Weights of a small sound classifier.
Model: 6.59M parameters, log mel input, activation gelu, widths [96, 96, 96], rnn gru.
Training: soap at rate 0.0049, held-out accuracy 56%.
Data: trained on synthetic speech, music and everyday sounds put through simulated rooms and audio effects, 39062 training examples, 4.4 epochs.
Rows from block 6, named by matrix and row number. Each number is 128 + 32 x the weight over its row's rms, rounded and kept within 0 to 255. All counts start at 0.
# weight_hh_l0: GRU recurrent weights (gates r, z, n stacked) (model.rnn.3.rnn.weight_hh_l0, 768x256), inputs 156-207
weight_hh_l0.368 [114 154 134  76  74 127  82 110  74 159 120 119 146 187 121 165 156  93  85 135 100 151 136  65 127 156 144 112 126 151 109 144 142 187 125 134 194 145 169  97 182 101 174 107 132 204 129 115 153 131 101  84]
weight_hh_l0.369 [ 95 153 145 112 132 145 150 102 118 155 126 136 157  86 107 101 141  95 141 102 156 105 109 119 138 114 140 131 158 115 107 125 156  99  72 133 132 122 135 125 167 140 207 127 130  89 166 164 133  79 118 105]
weight_hh_l0.370 [ 94 138 153 170 101 134 122  82 165 108  82 128 108 105 141 125 184 141 163 145  67 164 123 133 216 203 120 118 132 124 133 107  94 112 138 108 144 160  82 113 128 159 106 106  70  90  84  78 128 108 190 121]
weight_hh_l0.371 [120 194 112 194 172 157 172 139 113 138 160 152 140 106 126 137 102 134 164 136 188 147 133 103  74 118  98  92 188  77 123 119 131 177  98  82 117  39 149 137 147 135  94 124 144 139 153 140 119  97 116 114]
weight_hh_l0.372 [140  82 164 122 171 187 123 131 230 131 116 149 149 188 143 126 129 130 112 110  96 142 167 176  85 106 130 184 105  86 130 205 151 178  89 149 140 123 130 132 116 100 101 188  87 139  84 136 100 156 133 136]
weight_hh_l0.373 [146 155  91 128 155  80 131 150 115  78 129  70 160  98 197 123 174  84  96 176  68 115 136  95 106 123 131 140 147 106  76 116 132 153 119 159 129 106  81 149 165 173  94  58 110 134 120 141 116 123 123 147]
weight_hh_l0.374 [ 96 120  95 166 107 125 114 139 213  96 155 174  97 147 177 187 111 130  91 156 109 104 147 147 123 121 148  84 185 175 139  64 152 186 116  93 164 207 141 119 127 112 167 122 151 108 133 111 205 130 112  85]
weight_hh_l0.375 [ 93 145  72 156 115 159 100  63 114 189 200 147 114 173 161 111 171 151 125 182 133 140 152 110 140  91 139 138 123  97 102  75 137  89  68 109 178 173 105 106 118 158 144 103  80  95 102 130 167 131 158 117]
weight_hh_l0.376 [ 87 153 110 124 108 155  95 171 102  88 187  92 120 150 126 124 175 144 150  92 111 136 196 154  95 117 122  88 111 132 160 190 158  84 155 139 123 109 114 153 125 129 116 131 160 158  53 150 137  98  79 139]
weight_hh_l0.377 [142 114 115 108 125 108 138 126 206  98 126 126 117 110  96 141 203 110 126 136 121 185 139  92 156 168 155  91  87 172 100  90 125 126 138 126 131 132 181 138 134 115 153 146 110 138 144 145 130 139 153 184]
weight_hh_l0.378 [157  78 168 114 125 154 241 134 143 140  72 125 106  99 182 118 106 128 136 114 160 162 155 153 130 105 118 158 193 185 156 102  91 179 129 169  86 100  77 148 129 217 147  88 139 121 157  66 117 134 120 121]
weight_hh_l0.379 [133 110  88 133 148 159 143 163 127 148 147 116 120 135 135 143 180 131 145 163 141  92 106 159 228 113 148 147 129  48 146 147 113 178  96 171 109 141 129 164  97 116 122 120 145 114 121 130 132 108  75  57]
weight_hh_l0.380 [140  94 100 109 142 118  61 120 126 120 128 171 154 108 118  98 130 113 129 136 117 132 111 134 170 177 125  99 118 176  87 122 149 110 161 144 134 137 111 126 133 122  84 117 102 144  87 110 196 130 113 149]
weight_hh_l0.381 [ 77 108 151 107 141 145 143  73  72 163 130 164  44 123 163 118 165  59  57 139 127 137 168 140  88  85 105 136 136  86 147 135 144 132  90 152 173 109 155 104 131 118 128  67 129 134 130  84 122 134 168 197]
weight_hh_l0.382 [124 150 118 134  79  74 118  84 174 105 119 121 131  33 128 127 150 140 177 121 108 120 151  68  96 171 155  76 105 126 144 177 137 156  92 183 112 115 123 154 103 169 161 108 135 124 117  79 143 116 124 110]
weight_hh_l0.383 [133  92 188 104 125 137 170  94  70 187  94 160 109 132 126  60 161 108 207 129 148 140  81 131 130 106 139 166 125 135 131 113 153 168 110 140 113  99 101 167  82 117  85 117 140  86 173 134 111 182  97 139]
weight_hh_l0.384 [125 147 155 168 144 139  95 111 122 105  98 134 148 163 117 158 137 136 111 127 140 145  82 122 116 159 141 101 159 109 132 121 151 168  98  76  80  69 107  88 159 181  78 208 151 164 209 147 127 114 142 103]
weight_hh_l0.385 [177 101  82 167  83 159 155 116 104 141 147 134 110 151 191 106 129 106 116 127  76  96  96 134 148 169  83 110 155 142 166 120 152  50 143 115 142  40 131 181 118 145 146  87 116 149 123 117 140  89  87  99]
weight_hh_l0.386 [ 78 134  42  90 132  60 150 147 175 101  96 160  61 131 123 175 162 133 174  67 137 139 145  87 129 120 119 121 189 141 129  97 101 141 136 111 131 193 150 116 132 153 190 119  73 127 144 118 148 143 110 117]
weight_hh_l0.387 [145 147 113 101 118  94  60 126 116  67 113  87 116 117 127 143 192  89 124 106 162  99 104 172 144  82 173 133 135 112 179 117 142  85 114 152 131  97 132 135 115 154  95  93 120 156 135 158  99 142 152 181]
weight_hh_l0.388 [ 79 150 158 169 121 195 164 108 124 151 144 168  95  93 125 144 141 111 120  99 162 125 144 117 134 125 112 163 115 103 173 123 206  74  95 136 166 164 117 153 100 110 122 165 154 108 158 116 100 123 128 171]
weight_hh_l0.389 [143 184 113 157 153 181  75 119 139 119 144 135 180 192  90 137 132 120  34 173  78 122 136 152 105 101 115 167  98 152  90 144 130 122 132 130 143 152 162 109 145 109 100  92 120 163 150 137 170 130 160  76]
weight_hh_l0.390 [121 171 166 130 153  81 161  79 128 151 187 137 133 138  56 162 197 100 136 100 180  84 137 156 127 111 120 156 131 133 184 144 164 137  75 106 140 108 124  84 158 159 105 172 151  99  78  71 159 119 123  97]
weight_hh_l0.391 [102 122 155 103  83 133 127 144 138 153  78 113 128 139 119 137 101 131 104 126 106 140 129 148 123  98 186 154  93  94 126 147 139 101 124  91 146 127 126  88  77 164 109 101 116 107 104 145 181 142 128 143]
weight_hh_l0.392 [167  89 163  86 108  82 155  80 145 112 127 120 127  86 118 116 164 112 108 120  99  95  84  82 212 130 154 116 180 158 119 132  93 100 119  51 128 120 120 180 140 101 107 179  93 123 145 109 129 103 142 111]
weight_hh_l0.393 [140 108 127 127 161 114 132  72  89 153 148 113 107 146 126 124 119 137 158  97  98 109 146 117 119 184 104 127 140 135  92 152 118 116 104 168 116  80 136 194 129 135  99  87 129 114 119  97 116 121  83 165]
weight_hh_l0.394 [123 172 141  97 111 153 136 101 172  94 121 128 150 116 104 165  67 110 141 200 130 140 126  88 124 138 182 127 112 200 132 126 108 128 154 135 138 106 141 141 166 130 142 131 179 104 155 146 148 210 150  86]
weight_hh_l0.395 [100 140 105 110 119 121 147 114 144  94 185 161 101 128 142 134 150 135 156 182  83 118 117 115  74 153 124  82 142  58 127 166 161 111 109 169 106 127  73  87 150  88 155 140 113 165 100  76 129  95 140 104]
weight_hh_l0.396 [125 173 110 202  99 157  40 118 158 168 139 162 137 165 126 112 143 137 125 113 107 144 177  84 137 156 107 113 150 166 156 155 139 136 123 136  93 104 135 132 148 140 142  86 102  65 152  86 140  83 133  87]
weight_hh_l0.397 [189 179 119 134 120 143 106  80  97 135 118 159 102 126  64 141 103  89 204 131 134 103 105 137  62 187 159 147 119 146 160   8 152 127 105 156 118 141 132 133 142  75 104  85 164 183 133  81 106 146 141 165]
weight_hh_l0.398 [ 81 132 112 174 122 101 201 162 191 167 120 141 125 134 126 172  89  90 157  65 100 105 138  97 159 154 114 129 145 185  86 209 118 113 153  24 118 108 227 129 172 173  85 153  81 137 151 123 141 108 144 109]
weight_hh_l0.399 [157 109 189 131 164 117 143 145  94 106 128 111 102  94  62 134 144  98 193 118 158 101 177 154 144 173 187 168 116  87 149 161 154  88 142 101 113 102 128 104 153 169 120 127  99  97 188 136 147 133 145 183]
weight_hh_l0.400 [114 131 170 199 158 195  84  93 186 129 142  97 127 132 141 152 170 101  94 173  69 131 127  35 142 134 130  64 140 143  95  25  63  91 117  83 160 148 157 172 156 110 153 112 139 175 118 152 120 104 104 124]
weight_hh_l0.401 [154 187 121 146 132 161 146 171 137  82  31 182 179  70 125 166 119 137  98 126 151 133 176  71 159 130 134 116 157 168 145 175 128 196 161 125 151 146 146 156 114 112 112 178 174 145 168 123 136 154 176 132]
weight_hh_l0.402 [136 152 120 129  86 156 132 132 107 123 117  93 112 109 136 122  92 123 114 105  87  75 149 111 170 103 171  87 132 149 153 172  71 131 182 108 127 157 125  53 110 119 107 145 145 141 156 102  90 169 121  91]
weight_hh_l0.403 [219 157 125 118 129 101  63  81  92 133 166 112 130 188  99  73  90 132 116 101 144 129 168 105 112 139 105  86 130 189 133 160 119  97 160 159  89 111 148 161 110 123 162 132 158 130 102 174 148  89 179  84]
weight_hh_l0.404 [161 140  42 157 159 123  91 112 120 101 135 126 104 111  59 103  69 117 123 108  95 103 117  49 130  98  98 203 140 167  99 178 121 112 134 103 176 138  88 155 170 168 224 128 122 142  66 179 133 110  99  92]
weight_hh_l0.405 [126 138 105 105 122 108  84 115 110 138 103  92 102  93 105 143 131 148 158 100 202 117 127 101 125 110 121 147 140 157 145 113 117 152  48 148  99 144 148 153  94 119 120  87 172 174 176 112  94 113 118  91]
weight_hh_l0.406 [153 133 113 146  84 106 120 111 144 153 130 116 128 125 114  95 129 117 115  83 148 111  82 128 196 118 109  87 146 167  99  81 135 134 140 134 176 155 119 127 147 153 100 164 192 106 122 137 118 112  83 129]
weight_hh_l0.407 [157 185  48 141 161 101 134 139 118 121 148 146 103  63  77 115 130 159 125 134 146 170 114 143 123 139 138 130  89 149 112 116  72  77 115 224 147 103 155 131 175 170 151 114  73 178  70 139 186 101 144  86]
weight_hh_l0.408 [135 151  60 128 192 124  88 124 158 120 118 142 128  84 130 103  90 113 104 148 175 123 120  79 146 102  99 118 123 172 121 121 125 154 161 141 140 183  92 183 138 108  91 140 158 125  84 121 158 162 142 124]
weight_hh_l0.409 [165 131 110 169 128 185 108 123 204  93 168 130 128  56  44 122 152 130 134 113 165  96 111  58 130 121 134 156 143 149 137 107 115 141 109 111 132 136 138  94 191 152  91 114 124  98 124  70 119 147 173 181]
weight_hh_l0.410 [106  79 157 118 136 115 150 146 134  88 143 158 215  96 174 107 153 159 130 187 171  97  73  64  79 122 152 146 135 114 148 155 111 149 125 171  98  75 136 117 139 132 139 143 133 119 119 122 123 142 155 121]
weight_hh_l0.411 [182 139 205 108 128 106 110 107 120 101 124 200  80 155 178 159 152 157 122 144 182  99  97 155 162 168  87 109 142  89 117  60 128  67 150 114 152 149 119 227 102 143 130  81 113 150 163 111 108 128 160 100]
weight_hh_l0.412 [117 137 146 193 128 125 116 130 189 149 101 147 145 101 173 125 129 124 173 152 130 120 115  87 166  74 128 141 119 141 145 169  95 155 168 156 172  36 169 159 141 120 108 103 110 174  92 122 160 138 128 112]
weight_hh_l0.413 [167   0 149 120 174 143 168 111 137 124  72 155 102 100 184 149 105  97 156  95 155 137 142 133 134 158 126 101 121 124 122 106  45 137  68 195 127 117  71 142 143 109 123 145 129 102 154 140 139 156 114  97]
weight_hh_l0.414 [141 136 109 114  76 143  91 129 115  95 116 141 142 100 160 135 196 145 133 118 155 159 107 170 146 124 167 142 156 146 154 118 123 140 134 115 134 148 123  98 165 119 146 128 149 139 158 141 118 132 149 134]
weight_hh_l0.415 [155 123 153 149 138 176 135 104 160 135 168 137  83 143 103  87  77 163 132 115  83 140 153  86 101 204  95 136 157 188  96 154 183 121  99 136 102 170 180 153  91  99 141 142 123 119  92 123 121 176 160 178]
weight_hh_l0.416 [136 140 160  71 184 122 142 180  97 120 122 123 160 155 109 152  98 139 119 107 125  98 117 145 117 106 133 155 103 121 115 152  99 128 115 113 109 175 100 156 109 171 159  99 113 138 110 144 128 165  25 165]
weight_hh_l0.417 [145 211 147 118  97  38 129  98  93 133 169 128 127 117 145 140 144 120 135 109 152 123 166 123  54 170  96 164 108 151 149 158 155 109 134 123 128 130 164 117 131 116 133 129 173 112 172 102 133 139  61  85]
weight_hh_l0.418 [163  73 158 165  99 121  91  89 101 130 137 192 153  96 191  85 106 146  66 162  52 117 118 105 114 171 194 104 129 168 117 124 123 159 105 131 138 215 122  94 162 197 112 111 138  99 144 132 184  99 167 114]
weight_hh_l0.419 [112 133 153  94 121 122 148 244 162  92  96 192  82  96 115 141 178 118 107 164 129 108 143 112 102 133 137  98 114 173 116 114 122 163  71 166 140 120  81  70 102  88  85 131 115 115 172 119  88 138  91 133]
weight_hh_l0.420 [138 125 128 151 100 149 125 111 159 139 110 152 116 137 173 121 127 111 155 113 142 163 173 176 166  37  82 145 149  83  66 175 107 147 105 106 110 113 150 127 143 173 142  79 154 130 104 108  93 182 117 112]
weight_hh_l0.421 [ 91 207 143  64 100 201  93  93 186  66 138 148 176 171 153 156 133 164 102 127  73  94 147  88 128  70 114 139  84 165 130 140 114 187  77 100 131 117 133 128  83 183 120 146  84 124 115 163 151 117  94 144]
weight_hh_l0.422 [148  85  98 140  93 108 102  86 120 113 130 152  78 151 145 203 157 131 153 136  73 106 160 130 101 120 130  82  76 164 199  98 144 173 118 155  22 138 157  84 127 109 109  97 142 115  85 112 168 109 142 163]
weight_hh_l0.423 [181 114 169 122  87 125  96 111 132 100  56 129 123 169 113 142 132 113 149  63  49 124 174  87 151 110 160 137 144 146 142  75 108 174 156 128  89  62  89  91 151 137 124 129  90 106 149 123 145 118 106 175]
weight_hh_l0.424 [128 151 119  96 145  90 147 150 164 115 110  61  59 146  68 119 128 142  64 134 132  63 117  86  52 141 108 153 203 126  67 134  90 159 100 185 107 140 155 157 102 110 120 160 145 143 143 188 154 145  86 124]
weight_hh_l0.425 [109 143 166 149 116 123 147 118 148 141 169 140 131 187  87 100 108 129 154 151 168 168 173 125 169 121 127 172 112 142  88 118 162 138 162 129  82  68 121 137  92 191 179 169  80 181 134 110 168 117 148 129]
weight_hh_l0.426 [127 131 133 121 139  80 130 132  88 143 101 142 116 135 152 145 144 137 124 148 186 150 117 151 123 130 193 126  78 125 204 129 147 155 149 114 121 143 141 155 104 107 170 104 125 120 130  99 107  67 159 160]
weight_hh_l0.427 [137 172 123 115 141 141 134  95  97  71  52 134 147  95 102  78 147 114 138 130 108 132 122 101 164 138  95 168 117 132 135 170 107 112  57 159 147 112 126 142  84 100 175 133 150 109 104 130  96 107 146 201]